From a checkpoint of a small segmentation model.
Model: 2.03M parameters, arch poolformer, moe expert_choice, num experts 32.
Data: trained on seven-segment displays showing three digits, 97500 training examples.
Rows from block 5 of a small segmentation model, named by matrix and row number. Rows with one number within an expert belong to one neuron, the router's apart. Each number is 128 + 32 x the weight over its row's rms, rounded and kept within 0 to 255. All counts start at 0. Numbers have three digits each.
After each expert's rows are labels from the 100 images, of 14976, where the router gives the expert most weight on average: "lies over" is the class under the peak. Only what is clearly more common there than usual is listed. The data: seven-segment displays showing three digits.
# router: router (model.blocks.5.mlp.router.weight, 32x192, trained with AdamW), inputs 144-191
# up: expert up (model.blocks.5.mlp.up, 32x48x192), inputs 144-191
# down: expert down (model.blocks.5.mlp.down, 32x192x48, transposed), outputs 144-191

# expert 0
router.0:137082129124124134115134121109096124146085055123159153115176072120125153124107053195105114083097102141126186132085079142083112113148081115070140
up.0:100088180191063118125132158126143074087136102151089127121179121139064137088095057176120091126090118128138195182147108139093187128173143179115183
down.0:096148101091136115146138172146110170068096102075081107187150116113121091102085158089143143140144122112089121174134097105200158137131096188091101
up.1:133121091137126103172143164100132111101151128118108150139080148165122168151122116129131084109160133109136144130138083155120096121087104145078123
down.1:147087160112105174156172131145092130100088149137116156125133147182130138196156118087121148164103134148122134116168128167136162166024165136169158
up.2:104148167109135123151152133116084136205183158113186166165152127050172117112137079126093149068149151160120118150088067109127084141142088061181106
down.2:150099170140143146126139134095109098152127077161114159090106142169138159169163107150167124097105101126160155084108125197078082140089157110184131
up.3:155156076094185139170072074152108166119146183115077158126082079103133142161109178071169165147136202120139106082158092078124118126139123118156148
down.3:089147111103085078172101110117176120107097111081057120153124105090097100065118163109107182141136156119124146147111121088168137083230090205089118
up.4:160109099150145160115144081166172106151095074153125107120110088097158092181124134101110109192181136108124123111120164096140147122108103152082133
down.4:127113145162149140116128142098109096179146159171132190084103112108151144176156089133116105111088164144178114098102087108104102098093181089159147
up.5:220114153158149166135105183095127100168115123104205154111147115102125141157122120116085120144224155158134121183115051125139134059105141150088142
down.5:097117143141118140084115156116180103172089090155114194105113087101112148123143125088144134114101195119150104144048084107105132098070116119126097
lies over: screen

# expert 11
router.11:098097154158116145090132064090123138105179090160145130144110114116160173117132155077132122122140168146155116129118087096070147130130133134025154
up.0:091104170133157143105131157134134072124110136166056098138096152157122096181123138147086124131128158160132172098214144126170177098093106100125114
down.0:096154101098104077051095161090110156113107069114133120151129155113090130098107145073126186124136146114100061156098128118181160131126076172112086
up.1:150108133128128114140109165184215114164126143132112204083149135107138183160142089142158136141140155134160170101082129151088104163078123146124129
down.1:178095167166178146171093140074107082171120161131115162079107096104163167159176093158108114082089130147169140097103090153097102127132176115131161
up.2:075134189142114105137173160065054111134129171188055144136083131139171160103113130136107084128128125187121113103131141168131174087124085101165104
down.2:105144102123126084108129127066111123156122099114092134146055127103133117126123108123063093136098177158141084133094113089075131112195116091144146
up.3:169146171145151152171127111100152179095150151111151159146172108120086081096104093101107195123135094164071117112084095093148150115182088146066113
down.3:193158117093133149152103185153146159107097179112151117151164076068150085109106151126159122120152093103104158123137121141140163137127147165081155
up.4:058107146086084090111226128103107166122125141157089156176049135145103127087127153119144140164114171198083115101114121125136123154134079248107135
down.4:177094160138163120106101114070142116177095123136114173106086062047148146128114070124064104084095124145148119126070066130091138104218139067133132
up.5:079147102133131165103092109147151133126162089128181096108254159135116087136124099124113159107138108152147160118153127090154186138182126119037135
down.5:137161077139112112164148163154163163085136156110143127132170071123094131134158174081192188121157166098116124145114122095145110111053079168141115
lies over: screen

# expert 28
router.28:151162130126161130183081118136189130053144125119133096136172132131143191123048113162166139097082126132163114166139123129171154176171126219044151
up.0:125106187119098146111155131166203184142109148177109141181132137123150108153073184055158148127118108134040131111096102083109117130078130099116109
down.0:117112151123134096153157108135124178106172142124146155176118145153116106157125136153134129147128165103128097170091136137144124149128156127042097
up.1:147106084151088128159148153098164116116147153091082090093132179175161110136087159193123066111165085122164173168150172164139131149112174142088169
down.1:059147127125103104058172114135133151126143056145122080146128188156087114094116101111163121151155188118100102167137157051149112114109131131097068
up.2:174119139146100179171092157147205112090144088105132108147172131119137190142153123160169133134070097098167089163080155167150129130160114188086173
down.2:136136063125105156126130103199098152075137180104114150173169134122154060163117187126098127182168111079105180131169131175189139145151134144102118
up.3:146123079139115153136155177106109079127138134106141079127140183139133155179132158146121112167059124088217086128113113167130127112171167167148128
down.3:134108116113136111100146098110124131134145201106179160128092137112102112193152104143128097122151156127123087137091138102116123091253151117109098
up.4:090126160150095100112145113178093110104146111158102116137202141112103120095087092132138127119125126099146149107121124102109169161115141117161113
down.4:112132116145147080109115132086182120110095104089086084156084066107105110042105140114137099137152171102087098180138080063155141102208087183092137
up.5:156149099058107157148075107164246137136170058121160118150152093141131122066066108083150117118138116117129145143117068122139115180181107170051142
down.5:159102114137125128177135104161148144081167149111166123143209140145152106118098137158168108127147100107113182142167125169148133171103163125150143
lies over: lit segment

# expert 2
router.2:173130155145127140177157117163119134116146094155084135141112112114085135159122084137176138092132128084146175081107111131110156142121116133044125
up.0:108144124125104161135145126144100083129083139096161077116161101075149175123150159163120133135210173146184098065168121127179158113156134109165105
down.0:112083174145123151114179104076133080167075116189108163072100172160123194144163089117128142127086168170161120087096089124071099122114117116184116
up.1:133142092126120128120105137162074159072108124117079096200055126096092125105074112136104152145155093125099130147114137148185137147163116188087155
down.1:112110131174145164129129112106101086182114116153087153072101130162144172133165140123161154109077143166156123102135104118127080150062102087156131
up.2:146215121154135132140090083139062122120176108070114147125105105080140178094185078092193144074155155144100142158152134131152132112118130115142099
down.2:129127159106164141124160112170117109149132075138054133135185177116117136107136137076191130123165133123143128135170122093105131115074157115081120
up.3:183136146149146134113212152146136092164111101109166175117146117114110134098135061056139097119131146127155142159160102101099135091117095107134098
down.3:170123091096117116136121130111138151073126164078194161151081102092126098123107159149087116143118094107100146145105189152127174130185118094127133
up.4:130141107186151170128133119140115126161057135123135073066166136083160134144097165184119035078216125147131124108179130166131091125085129069186097
down.4:131079160114133129140163135126164078121080125164114167116123143171133165150138143110147146100139169110163141128154100138084104129151133149180136
up.5:127124124136109105114147099072102111139209131083173171131195150166137113093104087043100130150106159131138130138102079081186162142153139159105156
down.5:113151126122158136094119135166058170113103084126090127185122111159135105156125123074167126142159168134108139145128116124157139147085150150046121
lies over: screen

# expert 25
router.25:123126135136168088104183119144120167077140164168113192075053120129136172137121129087120112172147148164157117139189144164118082150095172192138140
up.0:127142174104084152073147089193224112148143120201064134104086135124094176091127163104171120161153117103119141094183151119149140158076144081136114
down.0:134106144131138112211117160140167108097122233127118131153153121099106092074120124160195134139146127113116185146145092108192112134171137173110130
up.1:075132134172087171131083097102111094095082085098121062157090139122118110133135160182132158181110110103094158201145149105161173133153164182088104
down.1:117166075093084101107118120162164170092161113051151106166152118099106058111094144148093101150175146098092129163124145099166163102164119128064148
up.2:050110102102111196189096079108206130101129176118136155168135131131127126117158130142084119145149172103102102156079114049120111152128088134097182
down.2:156096140136091153111095137177129118150086152176148131087131132164168135133128181122131116151118143161139106121163113132077116116071118066170127
up.3:118130112100132110155168124108145143142132172159040157118235089097131115102162070138091103122160113182135142133130101152146134119101148113133138
down.3:078102152145125136038150088128135118164100076182076096104078139173154182147119096065115132127116175135145063141077112077086135128139129107153092
up.4:174107071191192190168117051136163068133086107122156151153168117129151106155136079116144165120178129121096193178129110121117205098137088144120105
down.4:120135103101133090146121100137174119078170106081084132165179168087091059108083134132133143126159139118087166125146101121169107108156105186115107
up.5:138164115154141150101111154130137150114161175069123159169050148122140128148121155108129165056113128097118077134136154112153133129138135160109142
down.5:139147094097112118041137151171142181075149060126174101166189143111120086124123127125091137151181102121075075145145174124167145117142105152109125
lies over: surround

# expert 16
router.16:148169107109094149096088081118114131136118081149162074068086160130118141130162154138118146092178129084075128115173149082121121154113090072103139
up.0:071076075059197158111138173156085170150110201133073173124096095135158114164112179169154069121130101089168118093082126129137122175136106144119164
down.0:061142141094115141123109147141091133120108090110070122112174160146078130168158111035179190128157159125145133118149094105099124109054196112222109
up.1:177151161122089139111123152155032131117141139138079150142070109106094123153175153141183152118120156158136110125140092115082075112133109099171137
down.1:105180103106099123114118123157167149100116020093088069137179178138121105142088164078070168136157135105110105155144148094121115124123105118097111
up.2:138131125097157101128200194151167150144075216122055193120118144148129137135114149135099117118121134160158105080154122191099116189132127124131096
down.2:135158106125121106148129145144126149132120089098115101166169077088108086091118130171118133137147103125116165134157129081175112135115137208074131
up.3:147107162096120133105126176132143141137105136128103106155115155209133160157214161075107156152092118106146095150148215137145102156128127123046108
down.3:087142107110129094049139105116131154101119112083124128164151187110107154086098094095112154142139165126096079142127159127197141109160071169087104
up.4:152103116155132084076147152142054132142076096131113160155130164182167109141127140113159115156095149119139152110166147159103161154115118138070126
down.4:155144089120109128132175145120176129060115220101179110132121115107103140083095114120112143127112133122113097131130170106152158107201031169134093
up.5:127156145085119100153130121142144091104156093162171129137201152141144109115104043080105128131132126153149132154150190145155152154205116163073144
down.5:085121124143112093109174120128161160082153034104138142142171160154094112124129181090118128153115138089127130179094083091149140115097153188177088
lies over: screen

# expert 23
router.23:079065157084119112168148089103129144145074126169114148115095130090116148133168156141092159113149146136124151103089141117113128170133155145019119
up.0:107124146089076119151110162098165118167132114121207116086115125110148133119149145122139108119210176110133144066101106115153064062099149062170137
down.0:136123175096117171100040146110097109182079081195137090080099151126140188169159093108087141107105115149149103106148125148116162119096142083186112
up.1:103122074067154117094139104088069190144151118107054096196059103135134154108163175093142083138141218064181061113101140198132120125129130116141127
down.1:108129125139132133042167098141123153133130053126112054148136190121133144075106085076089095164143170139122084125115155135160158135135145156087097
up.2:105119153187154153070146137131157125176092076057166136132156150066170140132135130112130115056127126113154128142174113133106107087080108041170089
down.2:123125179085130133112047150115154086176082102163092103093121157126116194156131105092132165093124160137159106124143118123125124111114144091172085
up.3:154145117125102094112116067141094152135139079132174092166093130079115144107151223145093106079126132118135130132128051115168070100123127130154156
down.3:126109133098176120176094092061096104134133139135132149106103064131124169130171121148195145089086152115149166136103119140075043148098133117111143
up.4:136125101157067145128080159107106098141108105114210107090120119069157092142136137146132121082160126126131145078162121116152180050084104003179103
down.4:114107168102137137113086130127099132234130084189095115103090126107122158189158112124096137111119131149150117122132108132143122125066144107143135
up.5:140103160095123178189193114095144115162098126138106178099141157124140169103138077144137110155097087090160116170055147164039072169118120113137096
down.5:167137136150129149172186123135105089174129171166186113083071141147190154145153085176098081110096071177159168094181110159090106159128155079119163
lies over: lit segment

# expert 30
router.30:121123182116099123066165167122120113131145130189127165110183100144121062158045099108151176153131147186139114165144129085105110183118106107161173
up.0:085163094123174176109090108111128140141134149094172144129204111097158194142069108090213117050157122106153077124161076103116160145083139116134117
down.0:125091167139143173099162166121105117143131138182159117078102113172123165189164134091172163102091129145140135099134130139071076167128160117152088
up.1:129135079090134098103120121138135165110074175108070128129089137141169157127142164168194131144101119085066106132116079104098081142155166125110097
down.1:164161086106108081115085075146178184070115066064132092175173129078118094085073149141084105143142167093113100170089143121159179123171115152120105
up.2:122092157138105115118164155109091105120161101161087173064209136119074144128094152117049140129158147207158177161167105109124143125081108050158124
down.2:129105128130166157106172125123141119153108148172101163092054167173209174152194104081085129150120188137160106098116171176098131104089192088171120
up.3:053120127116125178124108151106093102173157121146225121112108107135125135173151143066097153123170150109164095086190099094158117097145121082128155
down.3:234142111113086119161134133134157127116139166099148155134085099080139110125111171154113089138153091121132202115165093140113143135176117134107204
up.4:149113126143127089102117113106151102137137159084103155117133164148106077110116054119171122151124160123116129149143176100138123105112147155108114
down.4:136120101120079117121216140168167089107160177096158148173146121133123065149084150114150152149122112103127147134138091121179152100137106164166077
up.5:119139109163114121123105109172136152078086155088122099149155125149127141105147090178161126070143155129158153119123150157141192154137122154120098
down.5:117164080111106111126116117168173156072152112078139126182131129076112055114078173132085124164173140110089119167138117105176169104167107164061105
lies over: surround